Weights of a small image embedding model: 9.96M parameters.
Rows from block 7, named by matrix and row number. Rows with one number belong to one attention dimension. Each number is 50 + 15 x the weight over its row's rms, rounded and kept within 0 to 99. All counts start at 0. After the name is the row's rms in percent of the matrix's.
# v: attention value (model.blocks.7.attn.v.weight, 384x384), inputs 154-230
# proj: attention output (model.blocks.7.attn.proj.weight, 384x384, transposed), outputs 154-230
v.191 112:40 59 47 33 37 76 52 77 52 56 35 50 51 61 38 37 50 78 64 45 48 28 33 59 59 51 69 41 34 46 51 30 46 63 45 69 20 41 62 49 28 58 66 44 48 23 41 26 59 68 47 32 48 39 41 57 61 42 62 64 56 41 52 34 56 40 43 61 69 62 44 35 35 50 62 49 31
v.192 082:51 99 51 58 25 53 48 46 13 47 54 38 52 42 84 44 47 72 56 61 47 44 48 90 64 68 68 52 82 54 50 37 48 72 72 38 32 50 60 55 30 50 40 54 44 43 72 48 65 28 64 63 63 40 58 47 48 46 49 52 74 42 54 54 47 24 39 56 50 71 38 51 21 46 61 56 53
v.193 104:47 71 49 69 57 65 51 48 27 73 44 50 54 78 37 34 33 91 64 44 55 69 48 73 39 67 52 32 66 40 62 56 56 74 48 45 54 54 50 36 45 69 26 64 25 29 54 69 50 43 58 70 38 38 53 38 54 53 52 51 74 46 48 46 70 25 15 52 62 74 47 71 29 26 61 64 42
v.194 065:41 43 62 26 55 60 56 71 57 46 58 55 41 56 33 27 48 62 53 51 74 57 44 57 44 58 64 54 34 34 67 60 38 36 39 50 71 50 26 55 57 68 60 55 70 35 56 52 80 71 31 78 37 68 46 47 50 09 53 68 28 39 52 50 37 80 21 85 56 30 59 53 73 49 25 42 46
v.195 085:36 18 70 36 52 36 56 77 57 43 26 54 29 38 41 54 39 33 39 52 56 52 52 56 43 46 29 70 37 54 35 56 33 24 49 56 67 53 26 40 55 37 72 31 80 70 50 62 45 54 26 45 30 56 73 35 50 37 53 59 31 52 54 51 28 75 65 52 21 28 53 43 71 60 10 47 52
v.196 071:27 66 35 80 48 47 12 56 47 55 63 68 50 56 66 23 41 69 56 49 39 79 68 84 89 55 48 58 61 70 49 38 46 74 83 56 61 38 65 46 60 35 51 40 35 64 40 42 66 52 71 63 40 22 65 49 51 50 41 46 68 59 47 70 46 11 48 27 44 70 47 55 45 38 48 80 41
v.197 114:50 27 68 23 40 43 66 54 60 36 47 48 36 21 59 50 74 09 35 55 69 22 54 41 28 35 45 74 46 51 41 72 34 11 32 45 58 59 34 55 46 44 77 48 80 64 48 47 53 47 36 32 37 59 49 59 59 40 39 56 21 56 49 42 29 87 82 64 42 22 64 34 75 67 36 52 60
v.198 102:26 27 65 26 39 45 46 78 81 35 50 71 41 33 43 42 77 25 39 47 60 41 57 45 58 53 49 67 58 61 58 60 39 25 49 53 40 50 38 58 75 45 83 33 63 68 58 30 71 49 34 39 54 48 67 63 45 33 45 42 29 61 49 47 27 77 79 51 30 37 73 26 69 67 31 35 37
v.199 062:57 49 54 47 46 47 60 49 30 47 43 40 42 59 63 53 75 33 63 56 35 27 41 17 92 46 62 40 61 34 68 42 53 37 49 34 46 59 45 85 60 65 34 41 43 35 63 37 57 56 60 80 65 89 29 47 57 56 62 39 38 37 40 46 37 52 46 69 70 20 51 45 68 35 66 26 50
v.200 120:55 54 31 66 68 48 50 46 21 62 51 34 57 73 31 48 37 73 51 38 42 44 46 34 52 61 50 33 57 33 64 46 65 63 34 44 57 58 57 62 14 80 13 74 33 28 52 56 44 56 63 80 39 48 34 46 45 71 64 34 65 33 41 47 59 45 18 62 77 61 32 68 46 28 62 53 60
v.201 069:44 76 28 30 66 74 25 68 37 44 66 28 70 68 47 51 26 66 54 66 47 42 39 27 67 58 56 38 49 45 57 25 34 52 61 42 20 40 59 47 65 58 41 48 25 52 52 63 42 35 29 55 90 67 47 44 51 58 45 52 45 52 45 36 60 39 62 51 57 48 48 57 34 57 55 00 53
v.202 070:40 42 23 52 55 40 54 53 62 40 36 48 56 39 58 77 58 56 59 50 28 23 48 42 59 54 36 37 38 57 45 45 60 56 40 51 21 40 64 50 38 36 49 40 32 57 61 53 38 44 46 36 80 64 46 47 54 56 49 36 61 48 39 42 49 42 69 49 50 54 54 58 32 52 70 21 38
v.203 068:22 66 52 17 40 72 43 42 68 56 49 67 43 69 49 47 45 74 54 38 57 50 47 43 67 60 70 51 54 36 79 50 48 63 53 52 22 46 49 34 59 76 33 56 24 33 57 35 78 60 52 76 62 69 43 51 41 27 68 31 47 34 39 48 38 50 30 71 64 52 64 59 39 38 66 34 31
v.204 098:42 72 45 38 26 54 40 57 57 48 49 54 51 40 69 65 67 53 54 60 44 38 50 61 62 62 54 46 68 59 47 36 52 52 62 58 07 46 66 47 63 41 56 33 36 58 75 37 69 39 48 45 79 47 54 73 40 48 42 40 55 49 61 44 46 33 61 46 38 54 48 46 41 63 75 33 43
v.205 054:40 38 42 34 55 51 52 86 35 43 58 33 66 67 46 55 22 58 56 60 53 30 21 43 36 65 65 49 53 29 60 21 34 32 50 44 53 49 57 63 41 52 20 51 43 34 53 49 39 42 30 71 78 72 43 30 43 45 66 80 47 25 60 68 39 53 30 78 58 25 60 63 40 62 37 00 63
v.206 061:65 62 58 52 53 62 52 52 52 51 48 49 46 20 56 52 40 45 32 55 56 32 66 64 12 60 38 46 61 59 22 60 73 59 51 59 58 45 75 33 33 36 47 57 52 62 62 49 53 28 53 23 53 28 43 67 48 43 41 49 57 67 53 49 51 49 60 36 38 77 42 59 48 66 42 71 62
v.207 078:62 37 64 24 60 44 64 50 59 42 46 40 26 28 38 56 83 16 36 56 49 22 45 20 34 57 52 68 42 46 58 51 54 19 36 36 51 60 29 64 42 71 52 53 65 59 67 46 54 36 40 62 52 82 40 60 39 48 66 40 21 40 49 31 38 87 72 65 51 20 59 40 77 56 41 32 62
v.208 096:44 23 56 53 31 46 68 55 80 41 45 66 34 26 61 54 57 29 35 51 65 57 61 72 29 33 36 61 34 64 24 65 37 30 57 80 51 40 48 33 60 11 77 29 79 73 46 55 51 46 33 13 49 35 60 54 61 28 32 75 40 64 50 62 36 68 77 42 28 54 71 29 62 75 45 67 45
v.209 082:40 78 39 37 43 71 43 40 39 47 59 48 61 37 59 59 55 81 55 49 45 44 46 54 62 75 57 43 64 43 61 38 62 70 55 46 08 44 65 52 52 62 38 54 11 38 77 41 74 36 57 48 80 52 39 49 39 44 52 36 69 42 54 36 51 32 47 60 53 73 42 49 24 46 79 25 45
v.210 093:32 90 34 59 46 65 29 54 10 46 60 33 69 67 57 49 23 85 63 48 38 41 42 60 77 67 71 25 59 31 69 29 60 81 56 40 20 50 61 65 46 69 26 59 28 27 55 68 51 43 58 65 79 54 41 42 47 51 55 50 74 32 45 51 59 22 27 63 65 55 39 62 25 48 70 12 38
v.211 095:47 57 27 43 45 48 54 33 45 43 52 43 56 42 58 88 58 61 59 38 31 28 39 17 76 53 59 31 50 28 61 34 60 56 54 42 08 63 64 55 62 65 29 52 22 41 56 41 47 44 56 50 92 73 22 63 40 73 60 28 62 36 44 41 61 48 59 59 63 42 47 52 43 55 84 10 48
v.212 080:46 81 42 49 53 79 44 44 22 57 54 48 54 65 42 27 40 92 62 44 64 53 44 61 45 70 60 41 81 34 69 42 52 67 49 35 34 41 54 44 38 81 28 63 24 22 56 40 63 43 58 66 55 48 24 49 42 43 54 35 75 43 50 44 65 34 16 57 62 57 43 61 39 43 64 43 53
v.213 104:47 42 58 43 30 37 67 58 74 32 47 54 42 27 71 51 54 28 39 54 58 42 69 60 42 38 44 73 37 62 29 54 34 32 63 70 33 43 55 54 65 25 82 24 80 72 50 54 60 59 24 16 48 59 56 53 58 32 28 53 38 62 50 55 20 67 79 49 34 41 59 31 64 72 39 44 46
v.214 109:59 55 41 57 68 49 46 44 19 60 50 34 61 71 40 52 37 58 54 47 32 50 41 28 60 54 56 34 55 27 67 46 63 69 29 35 64 65 53 65 26 78 16 73 38 29 44 54 40 55 64 74 43 55 38 38 45 70 68 30 60 34 43 46 62 46 25 59 71 44 27 65 49 27 62 47 63
v.215 077:41 29 64 16 74 50 69 66 70 44 42 37 59 63 22 48 44 46 56 53 66 47 46 21 13 42 44 36 20 34 40 53 48 25 33 59 42 52 39 30 51 64 60 43 60 45 57 56 38 60 29 52 39 70 33 46 43 42 58 49 24 45 48 44 35 77 62 64 62 33 54 50 78 62 39 37 68
v.216 077:52 18 38 57 66 43 38 45 39 52 59 51 52 53 55 75 35 26 50 64 25 61 32 28 80 20 59 52 32 52 57 36 40 46 52 41 64 53 53 65 69 36 63 45 62 45 13 47 23 53 51 43 56 61 59 50 59 62 56 60 35 52 37 54 46 50 65 47 51 16 64 33 61 59 48 47 56
v.217 103:31 74 50 48 51 78 32 53 30 69 57 48 62 73 43 30 31 92 61 41 46 60 43 64 66 71 60 32 70 33 75 36 52 71 56 44 43 46 54 32 47 81 28 58 15 31 61 50 64 43 52 73 55 45 51 34 33 59 61 48 75 27 47 47 66 16 25 63 69 61 45 65 32 28 63 43 36
v.218 072:61 71 48 47 55 60 77 58 37 58 62 43 54 53 31 19 51 68 49 27 74 33 51 55 13 70 52 42 55 38 54 58 59 61 32 45 39 58 52 61 12 78 28 72 40 33 68 44 67 58 64 60 47 47 23 50 47 43 50 51 53 42 45 67 44 54 13 63 74 65 48 56 49 39 59 63 52
v.219 115:63 40 44 59 64 33 62 45 25 70 44 29 57 68 41 54 31 62 50 44 47 43 46 31 47 43 43 48 43 27 62 62 58 66 31 39 68 59 45 75 18 75 23 76 56 33 41 70 31 53 55 64 35 55 45 36 56 75 61 46 57 40 40 39 65 57 33 63 60 43 33 64 53 23 58 40 60
v.220 079:55 54 61 36 56 69 61 38 62 63 50 41 39 54 25 25 52 65 51 40 68 39 43 55 09 62 49 32 63 35 65 62 49 45 40 41 58 53 41 35 35 89 49 69 44 32 68 52 69 62 50 56 31 55 31 38 40 45 52 56 51 41 45 34 59 63 22 63 69 67 48 73 42 40 48 56 50
v.221 081:64 23 57 13 52 36 71 58 53 46 38 40 62 56 35 56 45 37 50 48 56 25 55 28 26 38 40 54 21 36 51 65 37 30 24 59 41 58 31 45 44 57 62 51 82 54 55 74 22 47 29 36 48 66 49 42 56 42 62 59 40 54 54 40 50 83 51 68 49 16 53 37 53 60 37 25 48
v.222 099:50 68 42 72 74 58 32 31 19 64 55 54 55 74 44 44 32 74 56 47 43 73 30 53 56 53 62 31 63 38 66 43 50 75 59 37 67 48 50 41 43 62 24 78 35 30 39 43 42 55 68 78 37 48 48 39 53 66 67 50 73 35 41 41 82 20 21 35 69 72 33 73 30 34 66 71 54
v.223 075:56 15 80 48 46 43 56 56 75 56 38 61 33 51 32 34 54 33 39 59 70 59 53 60 31 47 42 65 54 53 53 74 37 39 45 55 87 51 34 43 53 47 64 56 73 57 45 54 44 65 44 55 08 46 57 39 52 33 57 56 39 55 56 53 37 75 42 60 43 35 61 43 70 52 29 83 52
v.224 072:41 09 87 50 27 41 58 53 74 50 61 58 59 63 52 33 33 63 47 70 64 60 59 45 58 41 46 46 59 42 64 59 16 45 45 93 54 53 57 29 54 57 54 47 40 37 51 69 59 58 48 42 26 63 49 37 74 48 34 61 49 42 28 58 43 38 75 69 59 62 40 33 62 57 53 51 38
v.225 068:41 50 06 48 62 43 52 54 39 73 30 54 28 44 45 58 62 43 63 27 39 40 32 49 49 30 68 22 28 37 83 30 69 56 59 37 61 49 50 86 36 56 16 76 43 37 57 55 80 51 33 90 19 35 28 18 27 70 54 48 67 50 56 41 45 46 50 48 85 54 47 62 46 38 52 81 42
v.226 087:52 47 67 56 35 46 55 53 47 56 37 31 42 71 56 41 30 73 62 69 59 39 39 49 48 22 60 40 65 52 54 40 27 62 53 83 35 44 85 49 47 56 54 50 47 27 36 67 64 52 57 44 36 41 53 33 80 65 41 84 53 55 42 54 61 25 73 51 68 70 27 22 44 52 76 47 42
v.227 120:52 18 73 29 58 33 37 50 51 50 31 53 37 43 36 42 12 58 47 66 46 30 64 43 62 51 38 67 55 66 43 76 60 72 06 56 73 36 38 37 14 58 58 48 29 48 49 58 33 49 82 43 42 48 72 28 74 84 46 36 54 49 32 32 48 47 68 51 45 92 47 50 57 27 49 64 57
v.228 083:58 58 41 48 70 47 61 42 49 42 33 47 57 35 39 66 64 38 41 42 42 45 68 44 38 81 44 61 27 56 20 51 79 47 41 24 46 44 26 49 53 58 60 39 51 63 53 53 42 50 64 41 79 69 57 68 42 53 54 39 29 43 53 41 54 93 22 29 32 36 68 51 51 49 21 32 58
v.229 071:33 15 40 59 44 41 41 65 47 50 40 68 50 90 58 33 34 47 65 57 58 69 47 43 68 41 55 40 48 64 65 49 43 41 47 65 70 42 59 75 45 41 54 62 45 40 33 30 66 63 31 57 32 50 44 44 59 46 54 48 56 46 38 64 36 15 60 35 61 51 44 37 59 32 72 84 40
v.230 101:38 57 28 68 70 55 60 53 54 62 60 55 58 36 43 69 67 47 53 27 48 64 43 55 44 37 68 39 36 33 71 33 39 28 78 50 59 63 44 52 55 43 33 66 76 49 49 62 65 66 15 75 32 33 35 54 17 31 60 54 64 51 72 67 40 52 54 51 58 26 58 59 37 67 44 46 44
v.231 079:59 55 83 27 10 62 62 48 59 39 37 25 43 54 59 41 43 71 54 82 55 23 57 51 39 50 44 56 58 59 24 58 39 80 25 63 25 41 67 27 50 68 76 22 41 45 51 60 39 30 71 14 70 67 63 49 81 61 35 59 32 52 37 28 66 49 39 54 37 63 30 33 56 55 66 32 59
v.232 067:39 03 42 30 29 53 61 54 78 82 61 37 51 68 36 45 24 59 65 34 42 69 34 24 52 34 47 22 35 21 72 35 23 43 53 58 57 51 49 50 60 48 42 52 44 33 49 56 73 78 41 49 44 45 46 35 46 41 62 60 82 32 39 42 55 37 45 70 70 39 73 63 49 41 49 35 42
v.233 078:59 92 15 66 84 42 53 58 24 55 20 43 49 38 44 92 55 54 62 38 24 41 47 52 51 52 60 52 17 53 40 23 72 61 58 50 35 45 54 61 39 55 36 53 61 47 40 52 56 49 52 78 65 32 47 48 48 65 62 56 65 55 70 32 72 37 44 22 57 37 49 46 44 44 68 33 40
v.234 099:49 65 06 62 39 44 45 47 33 65 34 51 40 54 41 64 59 49 58 31 28 47 54 60 47 53 52 44 41 59 40 28 65 43 69 36 31 62 47 73 56 43 38 42 47 45 49 30 51 25 57 59 74 11 46 54 47 59 56 59 60 60 56 47 59 46 27 29 63 38 64 60 41 48 56 53 45
proj.191 113:53 41 43 53 58 26 60 25 54 49 50 66 41 42 49 50 57 44 61 41 52 59 29 53 34 48 29 83 33 55 61 44 41 31 54 41 64 61 49 45 42 50 60 52 55 99 55 53 50 47 46 71 45 76 69 47 43 50 57 18 58 31 53 64 32 71 40 43 49 36 46 47 56 37 51 69 54
proj.192 080:69 51 27 44 62 39 41 50 61 65 21 48 45 37 44 69 55 25 73 41 27 54 42 46 61 48 54 40 54 64 52 40 56 22 48 60 58 69 37 72 61 44 54 30 59 59 73 28 48 54 34 82 50 66 50 36 53 51 46 77 39 41 63 65 40 66 67 47 57 38 48 62 63 57 48 27 44
proj.193 106:64 67 18 48 49 44 47 73 35 42 46 53 41 37 63 82 50 33 62 49 17 44 38 52 58 46 65 45 38 70 52 27 46 38 62 72 45 44 60 99 69 42 64 31 54 58 38 17 48 73 46 51 57 72 53 40 57 45 52 52 57 38 50 58 41 67 58 41 60 29 54 40 60 46 51 42 41
proj.194 067:47 58 59 31 45 63 46 50 41 48 65 67 59 57 50 39 36 52 32 37 50 71 39 39 47 24 68 48 37 48 49 40 41 69 44 48 40 36 70 47 70 41 34 58 29 33 22 50 29 70 59 23 55 52 43 53 57 49 61 41 66 55 47 46 75 38 54 59 51 48 49 26 22 45 64 78 59
proj.195 089:58 64 64 53 43 57 50 35 63 48 67 57 70 56 55 38 38 67 44 41 67 51 67 47 63 55 50 49 43 39 52 62 55 78 66 52 26 52 46 18 39 40 17 65 29 29 47 66 37 40 52 29 59 51 46 73 52 54 42 46 61 63 39 49 61 23 51 62 56 81 53 55 28 55 53 46 51
proj.196 081:65 22 31 50 60 41 74 66 41 56 31 41 31 38 65 89 40 42 52 47 29 22 50 34 23 55 31 40 48 57 46 48 38 17 61 59 36 74 41 70 42 22 62 37 53 55 64 31 49 23 54 59 52 57 59 42 60 58 47 66 42 56 46 48 54 69 47 54 58 51 64 61 72 65 58 20 47
proj.197 114:46 63 74 49 43 55 44 33 60 42 71 52 72 72 26 26 58 66 40 40 68 82 54 53 56 48 55 60 53 34 51 60 48 75 49 46 66 44 53 13 61 66 27 70 50 34 35 72 49 61 46 37 62 30 40 60 39 49 39 41 52 66 52 55 77 25 50 41 39 58 36 53 25 38 50 59 63
proj.198 101:59 28 74 40 47 58 67 27 63 64 54 47 55 73 46 35 48 59 39 57 68 62 54 46 28 36 32 59 53 41 39 74 39 56 39 22 67 63 48 10 44 31 36 62 52 35 37 64 32 26 64 31 47 35 51 58 54 65 44 50 44 70 41 45 77 31 47 55 47 69 47 62 37 41 60 69 71
proj.199 067:39 37 65 23 64 60 28 56 64 53 52 73 73 54 31 33 53 52 25 48 56 77 44 45 30 41 54 46 20 48 41 58 53 54 22 31 43 45 50 11 54 61 38 48 37 36 42 52 48 57 49 29 43 31 48 56 34 54 72 38 56 39 43 47 59 40 54 41 49 61 46 53 32 44 42 80 59
proj.200 117:55 75 46 42 58 56 32 69 39 34 41 50 56 33 55 57 58 38 61 56 29 59 36 54 50 50 66 49 34 64 45 38 64 45 48 67 41 36 52 67 69 68 70 26 41 64 45 36 51 74 45 46 58 64 56 38 49 37 67 40 56 31 48 57 44 69 52 30 50 28 50 38 48 47 43 56 37
proj.201 060:46 16 41 48 29 47 65 16 60 58 30 57 41 45 55 53 47 64 58 61 54 52 54 41 59 36 54 44 65 61 41 67 56 50 26 41 42 43 45 44 15 43 60 39 37 52 56 39 40 59 63 53 29 66 44 34 63 80 55 33 62 35 48 48 39 54 40 54 67 69 26 49 43 42 61 72 46
proj.202 070:63 23 50 48 48 46 56 32 73 59 46 47 54 52 69 43 48 44 71 56 69 49 59 52 56 44 43 58 55 56 75 61 46 47 60 19 59 54 29 20 31 27 50 59 38 43 69 54 43 18 58 72 24 42 52 49 43 59 54 41 40 44 40 49 24 41 40 47 63 65 59 65 57 58 42 70 39
proj.203 066:45 13 50 38 55 44 30 64 47 68 45 69 54 60 57 51 53 41 56 43 43 66 36 52 46 19 54 37 28 56 57 40 33 34 42 20 59 46 53 65 63 30 55 46 36 41 31 41 18 59 58 44 44 57 54 41 53 64 61 47 63 42 32 38 52 47 40 58 57 50 66 41 33 41 57 67 48
proj.204 097:58 16 44 56 65 42 60 29 69 69 36 48 44 59 54 50 40 35 62 54 57 53 43 43 43 44 30 50 48 52 64 56 40 27 42 14 75 73 25 40 32 13 62 50 61 52 63 58 26 26 56 78 29 53 52 40 51 68 57 56 38 43 48 51 33 57 48 65 58 60 52 70 68 55 40 55 47
proj.205 053:62 61 45 43 34 51 49 23 69 45 38 57 60 33 50 66 60 46 77 37 41 59 55 34 79 48 59 44 41 58 49 59 71 63 53 47 19 51 45 46 27 40 40 40 39 60 51 40 51 74 62 48 52 49 40 63 51 60 63 28 83 36 49 48 52 36 47 44 67 58 40 54 35 45 59 57 37
proj.206 065:59 67 48 83 45 49 59 34 56 41 51 18 40 58 48 47 57 53 82 59 56 40 59 55 70 62 46 55 69 56 52 54 60 59 59 60 62 58 37 67 44 56 54 51 73 49 61 70 47 48 38 76 52 56 44 46 54 45 35 64 28 56 56 56 33 47 49 55 43 38 36 44 74 56 53 30 44
proj.207 082:39 54 78 38 41 55 43 38 64 42 71 53 77 72 30 14 52 67 35 52 81 92 55 59 51 41 52 53 52 43 33 80 61 80 31 34 49 44 49 14 54 66 37 55 48 28 37 73 41 63 56 21 47 32 36 65 42 55 49 40 55 56 52 51 54 18 48 47 40 67 33 44 27 46 39 77 60
proj.208 091:58 50 51 63 46 44 63 37 54 59 62 35 45 61 55 52 48 53 61 43 65 30 70 42 59 52 35 59 64 35 70 53 34 54 76 34 61 64 46 46 38 34 30 71 58 55 54 71 54 20 53 67 51 37 56 65 47 48 29 59 45 75 56 37 60 30 43 62 41 55 63 66 52 59 52 28 52
proj.209 077:54 18 38 50 57 41 35 43 62 70 29 56 41 56 56 47 57 30 72 56 48 64 30 53 57 34 55 40 45 69 60 43 48 16 40 23 73 56 38 65 51 29 68 40 49 45 55 38 34 56 52 80 31 61 49 29 52 67 61 62 44 34 42 51 25 60 44 50 65 45 53 51 55 46 51 66 44
proj.210 088:59 31 27 36 51 57 53 48 47 61 22 58 39 37 56 69 51 41 74 42 27 63 39 45 50 34 62 35 51 68 58 46 48 34 46 50 40 52 54 61 56 37 65 33 35 55 52 18 47 66 55 54 41 59 53 26 56 65 67 46 61 31 42 61 46 65 54 40 72 46 52 52 50 41 55 67 37
proj.211 090:37 17 65 39 60 47 34 45 67 68 41 59 56 59 45 22 59 45 59 63 69 68 43 63 48 41 46 50 43 54 54 63 53 36 27 14 71 48 29 19 34 50 67 50 47 50 57 56 38 48 55 58 24 38 58 37 40 62 71 43 46 29 37 52 27 50 47 50 56 63 57 60 46 44 33 83 47
proj.212 088:51 46 29 43 51 47 44 55 42 54 36 49 33 48 49 58 53 30 56 51 25 59 27 51 51 37 62 49 42 69 46 31 51 32 36 58 72 39 56 89 66 48 73 38 60 59 40 24 41 83 51 55 47 67 49 26 60 53 60 53 44 34 52 56 46 79 57 48 55 31 40 38 61 35 57 61 54
proj.213 105:46 33 48 62 47 55 56 21 62 62 63 54 48 67 53 44 41 60 47 42 76 46 57 39 55 49 38 50 67 32 66 58 35 49 67 32 56 62 42 20 38 29 29 80 45 36 59 71 46 19 53 64 45 32 42 63 42 63 45 54 45 65 52 45 58 31 50 64 51 72 59 64 52 62 58 56 52
proj.214 109:42 75 54 42 58 56 25 73 40 37 43 61 66 36 44 46 59 50 50 53 34 68 40 64 48 59 68 46 35 60 37 40 67 49 39 72 37 35 56 52 68 78 64 29 40 55 45 35 56 75 43 37 62 56 54 44 45 39 65 41 63 31 46 61 46 63 55 29 51 35 53 41 36 45 42 58 39
proj.215 072:38 63 57 67 39 67 41 28 52 38 80 64 57 61 57 27 30 73 41 49 75 56 53 43 68 42 61 48 42 43 57 49 51 97 46 55 43 20 53 38 38 51 36 74 42 36 29 78 26 70 57 30 46 56 32 65 51 50 61 20 67 46 45 37 58 40 44 65 50 58 25 29 36 44 55 75 46
proj.216 076:43 53 74 36 46 46 57 51 53 50 41 55 68 37 39 45 52 74 28 49 57 42 70 48 42 68 42 54 49 31 34 65 62 66 39 49 21 46 46 02 30 77 34 46 40 57 56 58 64 36 53 28 60 39 61 68 48 48 55 37 59 49 51 45 65 40 38 45 38 75 52 59 33 46 42 39 56
proj.217 102:62 40 24 47 56 45 58 50 42 53 29 54 37 47 66 74 44 39 69 49 25 50 39 51 48 42 57 43 33 72 49 39 56 33 46 52 52 48 54 79 58 26 68 36 45 51 41 18 27 64 51 52 52 77 54 36 67 60 60 50 55 36 42 53 41 74 47 49 67 42 51 39 62 40 61 54 44
proj.218 078:50 73 40 54 52 54 35 58 44 39 55 38 45 54 51 49 71 29 71 47 36 63 31 56 61 41 67 44 48 60 60 33 62 43 57 54 64 46 60 92 79 63 60 44 59 60 42 48 63 83 47 62 57 45 44 45 42 32 54 57 54 45 59 52 54 62 54 37 50 11 46 37 49 49 56 59 41
proj.219 119:40 84 53 45 57 63 20 65 35 34 57 65 73 37 49 48 57 55 55 45 41 69 47 62 58 64 77 48 42 53 46 40 63 59 62 77 25 36 64 44 72 71 50 40 25 50 46 44 67 75 44 35 65 48 55 48 41 38 55 40 72 40 47 66 48 44 58 29 57 47 66 45 28 49 44 57 37
proj.220 084:55 63 34 62 51 49 43 56 44 29 68 60 45 58 55 49 51 34 44 48 39 58 29 52 65 34 69 51 32 68 56 29 51 46 46 61 75 30 64 96 75 52 56 54 61 38 20 40 38 89 44 50 50 68 36 47 54 44 56 43 51 40 47 53 44 57 59 43 54 24 32 18 61 38 62 69 51
proj.221 095:44 81 65 49 30 59 39 32 58 45 71 61 68 56 55 26 49 63 60 38 64 75 57 66 80 49 72 55 57 43 66 49 52 81 66 48 46 34 57 22 57 55 27 65 29 39 41 66 55 71 48 34 54 49 47 56 41 45 42 41 73 51 44 60 59 24 54 50 56 66 55 51 15 40 46 67 48
proj.222 099:56 68 32 42 52 40 44 88 32 39 36 49 39 25 57 64 50 39 42 64 26 36 46 55 50 51 62 52 43 74 35 34 53 43 39 78 45 31 59 98 60 63 69 25 58 65 47 24 58 73 47 44 50 68 53 39 60 38 53 56 44 36 56 53 35 68 53 41 46 31 49 30 63 48 47 44 49
proj.223 071:45 88 58 54 58 48 39 71 37 35 81 61 68 52 48 51 50 55 31 36 50 54 48 55 54 54 56 54 32 33 41 42 52 63 69 61 36 44 67 48 74 63 28 58 49 36 25 62 51 60 41 26 77 44 45 75 44 41 43 48 63 61 43 47 68 34 55 48 39 50 59 35 37 47 52 36 61
proj.224 075:60 80 51 58 59 55 58 40 47 48 53 49 42 38 56 51 70 48 36 60 38 38 44 57 59 55 53 64 50 56 32 53 65 85 30 35 43 56 30 60 31 49 44 39 62 50 50 62 28 56 40 32 78 79 42 49 47 59 49 51 48 62 58 33 61 78 39 61 36 32 25 53 35 54 32 61 58
proj.225 065:74 40 56 52 70 48 35 61 54 64 39 50 69 33 68 49 45 55 55 65 48 59 43 45 47 33 59 32 26 54 41 55 46 48 31 58 47 47 58 43 49 51 52 43 44 42 38 51 51 79 83 46 25 63 62 55 67 48 74 62 42 41 42 59 63 31 46 46 59 64 43 58 44 40 64 53 61
proj.226 088:59 91 55 68 62 49 46 43 38 52 79 62 63 46 87 44 56 41 56 65 42 47 27 69 61 59 50 63 46 35 37 37 65 77 48 43 51 67 55 78 30 59 20 60 42 67 61 57 43 52 50 44 59 83 42 66 30 38 58 19 52 35 57 45 56 53 45 50 49 41 23 77 32 60 36 62 63
proj.227 115:63 92 55 26 55 50 84 49 26 30 52 32 64 43 66 64 54 55 53 41 52 49 62 61 39 41 53 52 33 54 51 58 34 53 65 38 23 50 23 43 78 53 49 46 60 62 60 63 30 70 20 44 68 97 45 43 29 19 23 64 44 66 62 52 52 75 27 56 32 07 55 55 24 79 20 31 50
proj.228 086:27 37 49 41 45 39 58 67 41 44 48 53 28 60 30 43 43 43 51 31 64 76 58 53 32 44 49 59 68 62 69 50 46 27 64 42 50 32 40 44 78 48 62 58 60 46 43 46 59 60 11 70 37 22 60 26 51 47 37 69 49 54 51 66 19 53 55 48 45 49 69 22 71 47 38 52 47
proj.229 075:70 69 63 54 60 49 46 33 65 55 44 31 60 15 77 68 48 60 32 71 29 38 47 44 60 37 63 48 32 36 34 53 44 92 33 48 52 70 34 41 30 48 36 38 50 55 56 72 43 49 72 32 56 79 61 45 44 51 62 57 42 48 76 33 75 56 47 66 44 59 22 78 27 75 35 33 61
proj.230 097:49 22 54 69 41 55 30 60 59 62 41 52 36 62 60 27 56 50 49 73 54 52 45 45 62 49 56 31 64 62 39 49 74 50 31 60 64 39 78 67 48 57 53 42 38 32 32 34 72 46 89 45 43 23 50 65 82 69 77 43 40 40 30 47 61 20 56 34 63 83 45 44 73 13 75 62 55
proj.231 081:43 79 44 57 73 40 52 46 33 41 77 80 56 53 47 50 46 29 52 29 48 67 34 63 48 73 41 74 61 42 54 37 53 50 66 40 40 57 35 53 55 40 33 69 50 61 65 54 38 57 00 69 61 74 41 44 23 40 40 36 61 49 61 65 20 73 48 61 41 25 51 51 41 68 34 63 52
proj.232 079:52 70 51 77 67 63 46 60 31 52 59 54 45 51 68 42 52 51 44 63 40 47 34 69 44 51 47 71 45 63 31 43 60 54 26 41 59 48 37 66 35 51 60 42 85 40 28 65 18 53 48 37 36 60 44 44 51 59 62 50 36 42 44 56 41 73 52 48 50 47 16 38 67 42 21 82 59
proj.233 073:40 35 75 47 38 46 45 68 44 63 63 42 44 43 71 26 45 38 64 70 75 69 42 52 28 38 69 48 62 32 61 50 44 35 49 56 67 59 59 70 67 66 53 62 43 68 60 44 75 61 55 57 24 45 55 41 33 31 53 43 34 19 55 61 30 32 54 48 60 64 46 59 62 49 32 66 63
proj.234 093:51 19 64 45 46 53 50 66 56 63 51 51 52 40 41 57 36 57 58 43 60 56 33 44 28 43 55 53 49 25 64 43 17 31 42 59 82 56 63 44 47 57 74 63 67 63 49 46 57 48 63 60 07 37 57 40 43 43 62 45 54 19 65 60 44 52 64 50 60 56 37 51 65 53 46 47 54